From a checkpoint of a small contrastive image-text model.
Model: 6.85M parameters, encoder arch mobilenet_v2, encoder activation gelu, text encoder width 256, text encoder layers 8, text encoder norm layernorm.
Data: trained on small charts drawn from random numbers, 101725 training examples.
Rows from block 2 of the text encoder of a small contrastive image-text model, named by matrix and row number. Rows with one number belong to one neuron. Each number is 128 + 32 x the weight over its row's rms, rounded and kept within 0 to 255. All counts start at 0.
After each neuron's rows are labels from the 100 texts, of 14848, where the neuron reaches its highest value: "fires on" is the input token at the peak. Only what is clearly more common there than usual is listed. The data: small charts drawn from random numbers. In brackets: how many of the 100.
# fc1: MLP up (text_encoder.blocks.2.mlp.fc1.weight, 1024x256), inputs 128-255
# fc2: MLP down (text_encoder.blocks.2.mlp.fc2.weight, 256x1024, transposed), outputs 128-255

fc1.49 [153  93  87 136  93 187 123 148 124 131  78 110  89  95 110 150 146  67 114 158 118  95 102  90 111  97 181 165 153  87 118 117 209 170 121 125 111 130 121 145 115 147  95 155  89 151  95 181 115 149 174 120 109 201 113  98 157 117 174 160 158 126 116 168 133 106 153  64 120  91 189 148 117 125 106 129  96 135 160  68 152 105  94 168 144 108  85 181 203 105  89 128 109  60 134 153 108 114 159 147 107 109  70 137 105 101 173 103 153  76 146  77  83 102 101 163 100 149 173 124 163 120 149 149 125 115 110 191]
fc2.49 [196 133 114 126 164 139 145 150 124 129 175  87 131 114  84 177 128  81 129 170 111  83 109 192 139 114 134  96 153 129 111 127 182 190 100 135 154 152 129 149 117  96 141 165 169 135 100 113 130 119 163 180 149 152 105 103 116 169 142 124 106 140 162 157 108 116  93  84 124  16 155 124 124 107 169 149 148 133 152  94 130 101 134 153 116 150 135 127 173 126 105 161 156  85 127 112 144 140 132 155  87 102  99 126 121 146 150 107  96 140 129 148 156 130 121 136 144 149 255  90 143 134 144 155 137 123 147 118]
fires on: "heat" (100)

fc1.71 [154 157 129 179  83 168 137 140 106 141 101 142 102 129 172 132 127 103  83 154 116  79  48  97  58  99 113 145 127 175 151 159 132 142 163 143 104 117 146 101 103 112  96 118 134  90 131 167 145 116 203  87 104 152 123 128 176 161  79 163 114 122 109 126 182 166 139 134 181 170 148 142  98 204  85 108 108 136 151 113 110 122 130 171 146  97  97 149 156 135  89 104 214 109 147 177 133 155 144  99 152 147  98 109 137  58 157 108 138 120 126 113 106 105 101 133 156 109 113 135 172 102 104 130  85  83  74 140]
fc2.71 [217 144 125 105 155 147 160 152 120 139 125 141 112 161 121 123 110 128  71 152 152  73  39 142  51 118 128 139  93 134 129  69 124 126 138 129 130 142 122  87 119 137 111 121 119 109 125  50 141 128 198  90 123 105 115 133 137  88 142 130  57 102 156 127 155 157 107 108 137 123 110 159 131 144 125 108 139  96 130 108 151  90 112 199 169 124 129 147 131 149  45 107 119 153 139 159  94 123 139 105 121 173 110 136 136  28 122 108 121 134 142  77 118 130 116 105 146 127 121 117 140 120 134 120 119 118 124  99]
fires on: "," (100)

fc1.121 [130 103 123 138 101 156 153 118 141 151 122 103 143 111  76 131 157 146 148 100  72 157 115  54 142  96 160 129  94 104 113  95 120 109 150 147 132  73 157  44 134 178 111 138 130 149 101 137  86  77 185 112 151 121 105  94 145 134 171 143 183 121 100  99 178 127  94  40 143 151 145 169 134 104 122 152  54 132 157  94 170  77  65 120 126  94  95 160 149 146 150 147  64  95 134 151 108 167 137 105  63 148 146 111  93 108 167 128 163  94 111  97 118 109  85 136  36 147 143 143 144  92 122 116 140 154 132 137]
fc2.121 [161 138 144 134 128 141 125 151 161 122 126 100 153 141 111 123 135 189  97 109 118 161 131 143 139 121 128 123  67 116 107  53  54  76 141 142 110  56 129  21 135 135  77 127 107 116 127  82 110  83 110 142 145 127 136 126  90  75 218 116 140 138 117  80 125 116 133 125 134 183 140 190 124 104 157 173 120 134 146 137 160 128 140 150 158 129 133 134 150 139 113 138 140 136 112 127 109 140 140 117 104 119 119 150 118 136 138 152 121 130 115  55 118 119 132 110 105 135  97 133 107 106  82 133 171 255 117 128]
fires on: "radar" (100)

fc1.120 [105 134  87 154  79 178 118 121 127 142  62 127  91  75  99 140 148  83 137 122  61 136 123  99 120  73 165 168 152 119 117 118 185 156 135 133  85 125 114 136 144 189  94 140 110 126 108 173  87 156 164  97  88 154 111 124 148 107 137 138 169  87 116 157 120 115 111  87 151 116 161 135 123 130  88 104  74 136 186  59 153  80 130 177 179  85  67 173 166 135 114  97 111  79 133 150  80 120 124 113  86 137 124 133 111  70 185 110 175  67 119  59 101  98  94 178  73 136 127 125 166 127 151 130 119 116 104 185]
fc2.120 [105 118 102 101 140 162 116 102 112  91 167  87 131 129 158 132 107  66 126 143 139 102 134 144 119 123 117 135 221 117 117 123 254 135 131 110 115 184 137 138 140  80 118 208 137 102 112 135 150 172  94 169  69 124 105 116 119 100 119 107  90 122 112 209 117 117 110 131 116  97 119  94 138 131 104 112 139 135 147 122 209 131 112 122 147 137 198 136  99 149 128 133 148  56 149  89 136   0 112  80 148 140 147 173 117 177  90  86 127 168 133 163  86 145 113 172 141 172 209 133 123 186 141 113 130  93 152  99]
fires on: "heat" (100)

fc1.763 [ 63 151  94 186 114 156  85  98  99  91  88  60 132  74 134 121 172 104 132 103 115 173 117 166  63  91 165 172 112 134 145  63 157 120 111 157  84 109 185 132 132 150  88 161 130  80 104 144  46 161 162 101 117 135 135  91 198 124 167 133 134  79  88 112 160 144  72 108 137 110  95 158 146 130  58 141 132  88 160 101 108 108 117 172 138 112 122 156 153 147 116 105 163 134 113 200  89 157 131  96  99 134 113 123 166 112 166 138 173 110 125 111 127 152  93 176 106 158 151 157 157 140 176  88 130  85 147 132]
fc2.763 [ 56 154 109 123 138 122  78 117 124 109 145  99 142 139 113 133 130 111 173 105 141 164  70 106 103 154 132 154 131 108 160 163 152 126  63 162 130 147 140 134 126 140 134 127 117 131 158 157 103 207 103 126 143 109 151 113 119 119 106 134 167 101 109 122  89 144 123 143 137 101  14 104 131  95 120 109  99  22 123 154  90 126 103  81  98 130 147 114 109 134 199 138 126 140  69 149 143 154 118 123 131 137 138 128 125 225 126 124 110 116 132 160  88 255 151 155  95 172 143 132 126 194 211  42 116  99 193 139]
fires on: "bubble" (100)

fc1.679 [125 157 108 166  95 178 123 132 134  95  86 111 103  86 154 126 160  91 105 129  88 119  95 119  94  72 135 172 122 140 142  99 153 132 145 156  76  99 172 143 111 158  82 125 130  77 117 178  91 110 185  85 123 155 123 119 187 137 131 146 116  92  82 113 167 142 115 118 143 138 153 164 103 155 100 131 102 134 175  82 110  81 115 185 170  84  77 172 189 115  96  96 199 110 147 176  92 163 132  94 109 137 100 100 145  77 164 130 154  90 121  87 102  95  80 156 119 112 124 138 168  94 127 124  86  83  84 173]
fc2.679 [185 133  95  98 133 116 147 155 143  96 164 130 129 180 176 130 154 122  69 147 113  69  37 190  74 175 121 139  90  93 134  80 122 141 122 147 165 149 144 107 125 155 167 104 206  95 161  74 108 129 164 131 146  75 108 153  69  96 132 133 124 128  87 108 135 163 104 132  63  88 112 178 134 101 131 133  94  86 121 127 144  72  75 169 164 140 190 151 154 159  82 110 132 146 111 114 111 137 169 120  61 150 151 136 117  55 112  92 137 180 135 129 117 142 187  91 117 116 157 121 125 130 134 113 114 122 125 118]
fires on: "," (100)

fc1.488 [116 119  72 151  87 156 105 111 113 165  43 138  99  97  78 150 128  76 149 159  47 114 106  75 101  93 172 172 183 109 116 119 185 149 137  96  87 148  98 145 137 184 123 154  84 135 110 146 107 170 162 118  68 163 120 125 135  88 136 129 211  85 139 189 116 101 133  94 164 108 147 116 123 131  68  87 101 133 175  71 172  99 117 150 178 106  45 158 168 145 126 104 118  64 134 150 109 103 129 125  86 136 114 142  91  88 165 107 181  82 126  57 121 106 113 173  63 132 134 133 149 145 145 135 130 102 102 164]
fc2.488 [125 113 108 116 146 154 130 111 109 100 148  99 128 124 136 141 125  50 101 194 136  90 114 146 114 132 135 135 201 113 115 128 247 155 109 103 125 181 124 156 145 103 141 189 131 149  96 134 125 181 119 187  71 140 106 104 124 134 136  93  96 122 123 213 129 108 137 120 134  68 124 102 140 107 110 103 139 123 129 124 203 128 126 113 124 126 171 126 133 159 123 140 145  36 145 102 131   6 145 118 134 127 144 174 122 145 132  83 115 141 135 169 125 164 133 144 136 183 255 124 131 198 162 124 143  98 170 127]
fires on: "heat" (100)

fc1.559 [113 130  88 158  81 175 118 129 122 148  65 129  83  81 101 143 153  85 135 126  60 138 111  97 104  76 156 169 155 120 123 111 183 154 139 130  81 128 117 133 146 189  96 141 113 118 111 172  91 158 163  95  91 155 113 119 149 107 132 140 164  85 113 158 130 118 112  92 145 119 166 132 125 127 101 107  78 133 180  61 151  86 129 179 174  86  68 173 172 135 104 101 107  80 133 157  76 115 129 111  91 146 125 139 110  60 185 112 167  66 113  55 101 101  97 184  81 138 125 129 171 127 154 124 118 121  98 183]
fc2.559 [105 118 109  96 127 165  93 106 114  88 154  83 121 115 130 125 133  69 117 148 122 110 138 136 129 136  94 120 229 127 117 125 251 141 125 106 127 183 123 144 135  86 123 205 143 109 111 143 136 164  92 178  84 113 108 102 103  97 122 104  88 116 111 200 112 112 134 151 131 105 120  92 130 138  97 118 121 138 149 142 208 129 104  99 137 107 184 139  86 139 145 137 145  66 121  80 136  21 110  79 149 123 140 179  90 193  80  90 136 175 136 165  89 136 111 159 120 169 203 129 111 188 138 128 138  87 152  82]
fires on: "heat" (100)

fc1.603 [129 161  94 170  70 183 122 136 125 120  88 106 104  95 152 129 161  97 120 121 104 127 100 121 100  84 155 161 118 129 137 101 161 140 140 163  89 106 152 134 119 163  82 124 125  81 119 172  88 111 167  88 117 153 110 113 177 122 147 152 119 103  72 121 151 133 107 125 134 138 173 162 110 151 102 146  92 131 173  84 131  79 104 182 173  81  79 175 168 116  85 102 169 105 143 174  80 153 125  94  98 148 127 109 157  86 174 127 180  88 116  72  95  80  82 141 124 125 112 128 182  83 131 121  89 104  94 167]
fc2.603 [165 116  74  85 117 120 142 158 147 102 144 132 124 117 160 129 171 129  93 153 114  99  19 207  91 218 177 130 108  94 145 116 112 145 124 127 183 144 167 138 128 106 157 115 190 151 164 126 129 129 142 155 132  97 113 154  58 133 144 135 169 138  78 107 136 134  92 154  21 107 134 157 125  81 112 138 114 103 101 112 144  85  68 126 127 137 220 111 136 160 118 145 129 125 136  99 122 137 160 144  96 127 180 144 142  85 132 100 135 178 121 175  93 147 190 142  75 122 150 130 100 132 117 109 129 142 138 120]
fires on: "," (100)

fc1.641 [137  96 129 141 102 156 155 126 144 143 126  96 147 114  65 133 155 146 145 100  79 159 118  60 147 101 157 128  83 102 109  91 115 111 152 147 138  65 160  34 137 176 116 138 131 152 100 132  95  73 188 113 153 122 109  97 144 129 192 140 190 122 108  96 182 122  98  51 145 142 145 167 132 107 122 153  61 131 151 100 177  82  64 125 121  99  94 156 148 153 150 155  66  95 135 152 114 172 136 110  68 141 141 111  93 107 159 126 158  96 106 106 120 110  82 140  26 145 145 145 139  95 120 126 140 168 132 135]
fc2.641 [161 137 143 134 130 141 125 149 159 123 124 102 149 142 105 121 136 189  92 109 124 159 132 143 137 123 129 118  71 116 105  55  57  77 141 141 110  60 125  24 135 131  81 130 113 116 126  76 116  82 117 142 145 127 135 126  87  76 215 117 139 133 120  83 123 114 133 131 130 187 142 183 125 106 150 175 125 134 145 133 161 123 140 150 154 131 131 137 146 140 116 133 138 136 117 124 109 138 141 115 102 117 121 149 117 133 140 153 119 134 115  53 120 120 132 107  95 138 100 132  99 106  80 133 171 255 117 124]
fires on: "radar" (100)

fc1.574 [142 151 119 183  98 178 129 139 118 126  99 148  91 121 174 130 143 100 102 149 106  89  59 112  67 104 111 161 125 163 149 149 135 139 158 147  95 112 139 123  97 133  97 118 131  82 127 172 132 111 197  82 101 155 131 134 189 152  77 152 121 113 112 121 181 156 129 126 172 159 155 155 101 188  83 101 102 141 160 104 100 111 115 178 149  95  76 149 166 131  73 101 220 100 159 183 124 165 144  91 139 156  87 110 137  58 158 122 139 106 135 104 107 105  91 139 148 104 102 128 184  98 108 129  75  78  65 149]
fc2.574 [217 143 130 109 168 136 152 148 119 140 124 136 115 167 112 124 106 131  73 151 152  77  33 136  47 130 129 127  95 141 133  76 122 132 136 133 139 135 121  86 119 136 110 117 120 117 129  48 141 126 195  83 135 117 110 129 137  91 143 129  57 108 158 125 138 162 104 105 134 125 112 163 131 137 125 109 138  99 132 113 155  81 108 193 166 129 131 151 131 152  48 117 121 160 125 147  99 122 135 106 126 174 122 135 135  40 132  95 121 129 142  78  94 130 122 104 148 133 128 118 143 125 131 120 116 123 127  87]
fires on: "," (100)

fc1.235 [140 151  80 129 107  82 131  73  63 113 145 154 142 116 123  75 165 177 154 135 109 155 144 202 114 112 162 154  91 168 108 124 168 105 141 110 112  61 117 130 103 132  99 118 160 122 115 147 115 137 160 132 133  91 120  98 144 129 126 108 176 141 102 156 114 174  81 196 142 167 151 160 132 189 117  97 115 178 153 111  97  99 130 174 130  57 118 120  96  79 104 130 111 173 160 155 101 151 113 155 117 199 190  80 123  79 162 145 101  89 141  60 147 119 106 156 126 173  18 136 142 100 112  90  51 134 179 141]
fc2.235 [127 133 118 128 126  42 133  73  56 114 146 122 128 128 124  13 130 224  94 121 131 136 145 121 145 127 118 143 113 136  93 109 164 101 139 130 140  51 126  99 108 127 119 159 132 127 128 126 121 147 111 152 142 132  81 100 131 144 118 112  99 127 122 175 137 154 123 129 126 209 150 134 145 217 115 127 132 164 131 128 146 129 123  88  87 125 142 131 117  79 142 134 135 161 139 117 148 163 120 132 133 183 130  31 126 164 124 149 124 128 132 184 129 127 133 126 134 211   8 143 140  88 124 102  62 136 170 148]
fires on: "chart" (100)

fc1.758 [133 100 128 141 102 158 157 125 143 144 127 102 144 113  74 129 159 144 146 103  73 158 120  57 148 101 158 123  91  99 110  88 118 110 152 140 137  69 158  45 134 181 115 137 130 151  98 137  87  77 179 111 146 125 104  93 149 133 185 137 183 123 103  98 180 126  92  43 147 143 148 170 136  99 123 150  52 131 158  97 171  79  64 120 124  96  99 159 146 149 143 148  68  90 134 154 106 163 141 113  64 147 147 113  92 107 169 124 158  92 107 104 118 108  82 135  36 152 148 143 142  94 120 122 137 160 135 135]
fc2.758 [161 139 147 135 129 142 123 150 160 125 124 101 150 138 108 122 136 189  95 109 123 160 131 142 136 123 128 119  69 116 106  54  55  76 139 143 109  59 126  20 135 133  80 129 109 117 129  80 113  83 113 141 144 127 136 126  91  73 216 118 140 135 118  81 121 115 133 127 134 184 142 186 124 105 152 174 123 133 147 134 159 125 141 151 157 131 132 137 149 140 112 136 141 137 116 127 109 138 140 116 104 118 121 150 116 135 140 153 121 131 116  54 119 120 136 109 103 136  97 132 104 107  82 132 170 255 115 127]
fires on: "radar" (100)

fc1.294 [133 155 107 176  85 184 126 125 131 112  81 123 101  87 153 132 162  99 107 132  84 119  92 121  95  79 126 171 131 141 140 119 146 126 149 149  82  96 161 129 110 161  82 138 130  71 117 174  92 105 183  65 110 163 125 116 189 138 131 149 115  91  84 116 154 137 115 120 149 144 159 155 104 161  98 128 100 141 176  85 117  83 110 181 175  86  78 172 188 119  88  83 205 112 147 168  93 167 133  98 106 141  96  95 157  71 159 132 149  89 121  92 101  98  74 161 123 112 117 125 168  94 127 122  84  72  88 171]
fc2.294 [196 133  98 107 162 124 135 163 132 112 134 135 116 154 147 133 136 129  92 145 125  84  29 178  63 178 158 120  94  86 144  97 118 144 130 148 179 143 137 115 120 148 146  96 181 114 150  90 113 128 169 106 160  81 102 143  92 109 139 126 115 138 104 111 115 165 103 115  78  98 109 178 133 109 127 136  97  83 116 125 139  65  92 173 154 140 191 128 140 164  57 131 113 157  95 109 120 135 160 117  98 150 159 137 128  44 122  81 131 157 141 136  94 137 183 109 133 122 160 123 130 135 135 106 115 127 123 103]
fires on: "," (100)

fc1.39 [107 125  92 144  78 180 121 120 115 149  57 136  94  79  97 128 166 101 130 125  49 135 106  90  99  74 143 164 154 114 124 108 179 145 162 135  74 119 126 120 136 193  95 133 128 127 110 169  90 163 151  93  89 153 110 124 155 108 144 146 166  81 123 152 124 132 119  86 154 112 162 140 143 128 119  98  81 149 184  54 152  80 138 179 179  86  67 173 180 134 100 114 110  81 141 158  77 116 126 114 107 143 120 139 107  67 184 110 156  64 124  54  95  90  96 186  78 140 132 152 170 128 145 135 110 139  97 183]
fc2.39 [105 114  98 121 140 162 118  93 107  82 157  98 141 115 136 132 120  72  91 134 141 101 135 142 124 128 111 134 220 111 109 119 246 130 148 107 143 172 129 126 129 109 132 206 133 116 101 142 128 165  98 187  77 103 105 102  97 100 131 101  84 139 115 211 128 119 133 144 134 103 114 100 147 135 108 117 134 153 139 127 218 121 112  89 144 112 186 131  92 148 156 148 160  65 135  72 133   0 111  81 133 137 137 178 108 196 115  95 113 176 139 168 100 140 119 148 121 180 210 146 109 197 131 121 135  98 163 102]
fires on: "heat" (100)

fc1.410 [ 70 149  92 186 117 154  85  94  96  91  85  55 132  77 138 122 169 107 134 101 115 175 119 167  66  89 171 172 116 134 143  71 155 116 105 162  82 104 175 134 125 162  84 156 128  75 110 140  50 158 162 103 120 143 133  92 197 118 162 134 133  80  95 113 160 143  73 108 134 107  96 162 145 131  61 138 132  91 158  97 109 104 115 167 140 109 125 159 159 149 116 104 160 129 112 195  91 155 128  95 106 135 111 126 170 119 168 145 176 107 119 109 120 154  91 176 102 156 151 156 162 142 181  87 131  93 150 129]
fc2.410 [ 55 156 114 121 139 121  79 118 123 108 143 100 139 140 110 133 130 112 177 103 135 164  67 108 104 149 134 154 130 105 158 164 152 127  64 164 133 146 142 134 128 143 132 124 119 131 159 159 102 207 102 123 144 107 150 112 117 117 105 136 170  96 112 122  86 144 124 140 140 100  16 108 132  95 120 108  98  25 123 157  88 126  99  83 101 129 144 111 110 133 200 136 128 140  70 149 143 154 119 123 132 135 140 126 128 224 125 125 108 115 132 160  86 255 147 159  93 171 143 133 124 195 210  45 116  98 194 138]
fires on: "bubble" (100)

fc1.277 [116 119  68 151  85 155 107 112 110 167  46 136 102  97  78 149 128  76 151 158  49 115 104  75 102  94 166 174 185 111 119 122 187 148 135  98  88 149  93 147 142 184 125 155  89 138 109 148 111 170 166 119  72 166 121 129 135  90 136 129 209  79 143 190 111 101 133  98 162 106 145 115 124 130  71  87 102 133 173  66 174 100 116 146 179 108  49 159 163 146 127 104 120  63 134 149 112 102 129 130  87 135 119 143  87  89 161 107 174  85 128  53 124 107 113 174  63 132 134 137 146 145 149 134 131 103 107 166]
fc2.277 [126 111 108 117 146 154 129 113 110 101 148 102 126 125 136 143 123  50 102 195 136  90 114 145 115 131 134 136 202 113 116 128 244 155 111 103 126 182 125 157 144 104 141 186 131 150  96 135 126 181 118 186  71 142 107 106 124 133 136  94  98 122 124 212 130 108 139 119 133  67 123 103 141 105 111 103 139 123 128 123 203 127 126 112 124 126 169 125 134 162 123 138 145  34 145 104 131   4 145 118 134 127 143 177 121 145 131  84 115 140 136 167 126 163 134 142 137 181 255 124 131 199 162 125 144 100 168 128]
fires on: "heat" (100)

fc1.52 [ 75 144  92 186 111 159  90  96  99  83  86  60 128  72 144 126 160  98 145  98 110 182 115 157  70  88 166 195 119 130 143  80 159 117 102 165  96  95 186 130 131 160  90 156 126  88 108 154  51 158 158 104 121 147 126  85 211 125 162 139 141  71  93 114 157 145  81 101 120 104  99 161 130 131  59 142 133  94 160 102 118 110 132 168 137 107 121 160 157 134 126 106 179 127 120 178 104 156 134  91  97 131 108 114 160 120 168 148 168 104 123 119 127 155  91 176 104 154 149 154 168 144 171  86 137  96 153 150]
fc2.52 [ 57 165 118 110 116 129  79 115 119 110 122 102 131 135 117 134 143 110 167 101 122 172  46 119 112 151 124 152 141 111 149 163 148 125  64 160 125 146 126 129 125 146 117 134 133 120 169 150 111 197 115 100 149 108 157 104 119  86 108 139 181  89 103 120  71 137 137 112 129 106  58 112 125 101 122 110  98  42 125 160  82 117  87  95 118 126 143 100 118 128 192 138 145 140  48 158 138 153 126 121 142 128 167 130 141 210 128 123  99  88 130 154  84 221 113 192  56 167 142 131 108 178 197  67 125  97 180 126]
fires on: "bubble" (100)

fc1.210 [148 161 107 177  97 175 132 148 117 127 101 146 100 123 172 137 139  95  98 157 104  89  56 100  72 106 114 156 129 162 153 139 137 137 160 150 106 107 132 113  95 128 100 114 131  83 125 173 133 113 199  84  98 159 131 134 177 150  89 163 120 115 100 124 176 151 127 117 163 159 160 159 100 188  86 109 106 133 159 106 105 110 123 179 150  93  81 149 170 130  81 108 219 106 153 181 121 161 143  88 141 168  95 109 136  49 164 115 136 109 138 103 106 109  98 136 154 111 102 122 173 102 102 128  76  86  70 154]
fc2.210 [214 141 131 112 165 138 152 150 118 145 123 138 109 163 114 123 109 129  72 154 150  81  36 138  50 128 130 132  98 136 133  72 126 132 138 133 132 140 123  86 119 138 110 117 116 117 130  48 148 130 192  83 133 113 111 128 137  86 144 130  58 112 159 123 139 163 108 108 132 125 115 163 132 135 123 107 134  99 132 112 151  87 105 193 166 130 131 153 132 150  45 114 118 160 126 146  95 123 130 105 125 174 121 134 135  28 133  99 120 130 140  81  98 129 120 103 146 132 123 121 142 127 132 119 115 122 123  87]
fires on: "," (100)

fc1.61 [141  97 126 140  98 153 154 127 144 143 124  95 147 117  66 133 154 149 147 101  80 162 119  60 145 104 164 123  80 100 110  93 113 116 153 147 140  65 160  35 133 175 118 140 135 155 101 130  97  69 194 113 155 126 110  96 144 128 194 136 186 124 109  98 179 123  98  52 142 140 148 164 137 106 114 154  69 130 151 100 174  86  65 123 118  96  98 154 146 151 152 156  65  93 134 152 115 171 139 113  66 142 141 115  92 108 156 127 159  96 106 105 118 114  78 139  29 144 147 148 136  95 118 126 145 172 134 129]
fc2.61 [161 136 143 134 131 140 124 148 158 124 125 102 148 142 106 120 135 190  92 110 125 158 132 143 137 123 129 117  71 117 105  56  58  76 141 141 110  60 125  25 135 130  82 130 114 116 126  78 117  82 119 143 146 126 135 125  86  77 214 118 138 132 120  84 123 114 131 132 129 188 141 181 126 107 147 175 126 134 145 133 160 123 140 151 154 131 130 137 145 140 117 131 138 135 117 123 110 137 141 115 102 117 121 149 118 132 141 153 120 136 116  54 122 121 132 108  95 138 100 131  98 106  81 131 170 255 118 124]
fires on: "radar" (100)

fc1.666 [108 123  89 149  83 177 123 113 117 153  58 134  96  84  94 130 161 101 128 129  47 134 101  85  99  78 141 168 159 111 126 107 179 146 162 135  77 124 123 120 137 194  99 132 123 126 112 167  91 163 151  89  86 155 111 122 155 106 140 144 168  79 124 156 123 129 120  85 155 110 162 143 143 122 115  99  78 147 180  56 156  80 139 176 176  91  70 173 175 133 101 110 109  79 142 160  78 116 123 110 110 138 124 136 105  68 185 115 160  68 122  50 100  90  98 185  75 136 131 151 166 132 145 135 107 133  97 183]
fc2.666 [103 116 102 119 143 161 119  91 107  85 158  98 143 117 134 131 121  72  93 136 141 100 135 142 123 127 111 136 223 112 108 121 248 130 150 108 139 170 131 125 129 109 133 204 132 116 100 144 125 165  97 190  76 105 102 101  97 101 130 101  86 138 117 213 128 120 130 142 134 102 114 102 150 135 108 114 136 153 139 129 219 122 115  90 143 114 183 132  93 151 153 148 160  64 139  75 134   0 112  84 133 137 136 179 106 191 118  95 112 175 139 166 103 140 119 148 122 181 210 149 111 195 132 122 133 101 164 104]
fires on: "heat" (100)

fc1.222 [140  93 133 144  99 155 152 126 145 142 122  96 147 115  64 129 153 145 147 101  82 159 118  59 148 102 161 124  84  97 110  89 115 114 154 146 138  66 161  36 134 174 114 142 134 154  99 132  97  66 187 114 156 126 112  96 144 129 197 138 189 124 109  97 179 123  99  54 141 141 146 168 138 105 125 154  65 130 154 100 177  86  64 122 119  96 100 157 151 150 151 155  65  93 133 154 113 170 140 112  70 139 141 116  92 111 155 127 155  96 107 105 120 111  80 138  27 144 147 143 141  95 122 126 143 173 134 130]
fc2.222 [162 136 143 135 131 141 124 148 158 124 124 102 148 142 106 120 135 189  92 109 124 158 132 143 137 123 129 117  70 117 105  56  59  76 141 141 111  60 125  25 135 131  82 130 114 116 126  77 117  82 119 143 145 126 135 125  86  77 214 118 138 132 120  84 123 114 132 132 129 187 142 180 126 106 149 174 126 134 145 133 160 122 141 151 153 131 130 137 145 140 116 132 138 135 117 124 110 138 142 115 101 117 121 149 118 133 140 152 120 136 116  53 122 121 132 108  95 138 100 131  98 107  81 131 171 255 118 124]
fires on: "radar" (100)

fc1.345 [134 102 126 141 102 155 152 122 142 148 122 100 139 111  72 130 158 147 147  95  70 160 117  55 143 100 163 125  99 105 108  97 117 109 152 150 133  74 158  47 133 182 112 138 129 145 101 134  89  78 186 112 152 118 106  95 148 134 175 141 178 118 104  98 178 130  93  44 143 151 145 169 136 102 118 153  55 132 155  90 168  78  63 121 125  95  93 159 147 149 151 145  64  94 132 150 108 172 135 106  64 145 147 112  92 109 167 130 162  93 110 100 120 109  87 138  39 144 144 144 139  93 123 119 137 153 130 140]
fc2.345 [161 137 146 134 128 141 123 151 160 124 126 100 152 140 112 123 135 189  96 109 120 161 132 143 138 122 127 121  68 117 107  53  54  76 141 142 108  57 129  21 135 134  79 128 109 115 128  81 111  82 111 142 145 127 136 125  90  75 217 117 140 136 117  80 122 117 133 127 133 183 140 189 124 105 154 173 121 135 146 137 160 127 141 151 158 129 131 135 150 140 113 137 141 136 113 127 109 140 140 116 104 119 120 150 116 135 138 151 120 133 116  56 119 120 134 108 106 136  97 133 106 107  82 133 172 255 117 128]
fires on: "radar" (100)

fc1.155 [ 79 139 118 188 116 156  80 104  96  82  77  50 139  64 134 121 163  99 141  89 102 173 118 153  92  79 165 184 128 128 126  93 159 113 100 159  82  96 177 131 128 147  81 160 117  72 126 139  57 163 172 107 112 142 145  91 170 119 161 140 162  80  98 123 175 150  68 113 137  97  95 162 133 157  89 147 152  89 172 100  90 107  99 170 145 106 119 150 163 137 124 105 183 127 115 187 109 166 124 108 104 130 110 120 149 116 162 148 177 103 129 114 126 161  95 173  86 153 146 146 153 135 174  83 128 110 157 124]
fc2.155 [ 70 144 126 110 134 128  79 121 112 109 130  95 145 133 111 132 144 121 180 109 117 175  63 100 104 145 121 139 137 111 158 151 146 126  66 157 140 149 129 124 126 145 127 131 123 128 176 140 107 203 105 106 146 111 152 101 100  97 121 139 186  92 115 127  64 140 130 112 127  97  46 129 138  98 115 104  98  35 106 153  85 105  78  83 127 133 162 113 115 123 192 122 156 134  57 161 114 161 109 131 127 143 149 124 145 213 129 128 101 112 130 135  84 225 115 171  69 172 133 130 112 193 227  59 124 101 183 121]
fires on: "bubble" (100)

fc1.515 [161 153 127 168  96 164 130 140 101 147 108 158 104 125 178 133 121  98  76 159 115  92  41 102  62  99 109 137 127 179 157 153 124 145 161 132 113 116 144 106 104 121 104 126 135  88 137 178 152 113 203  79 104 143 122 124 167 171  75 164 103 126 105 132 180 161 144 129 173 172 151 132  90 199  88  99 108 135 150 123 123 121 145 173 142  92  97 150 159 145  82 100 208 112 145 169 133 159 147  95 157 155  96 110 132  53 153  99 137 119 123 117 115 107 106 124 147 111 112 120 175 104 103 129  72  93  76 148]
fc2.515 [214 140 130 114 151 148 158 158 122 134 127 138 105 157 117 123 113 123  60 155 151  79  44 141  48 114 112 131  96 129 131  67 128 129 140 131 121 147 115  87 120 140 104 121 112 112 126  52 146 129 196  87 125 108 116 131 140  85 143 130  53 104 154 126 163 159 118 111 138 123 112 160 132 143 118 110 133  97 129 112 149  87 115 196 163 129 128 143 129 149  48 115 128 154 138 155  98 122 137 106 126 173 111 134 141  29 129 106 120 133 140  82 120 131 116 104 148 129 120 118 140 121 134 118 119 117 121  99]
fires on: "," (100)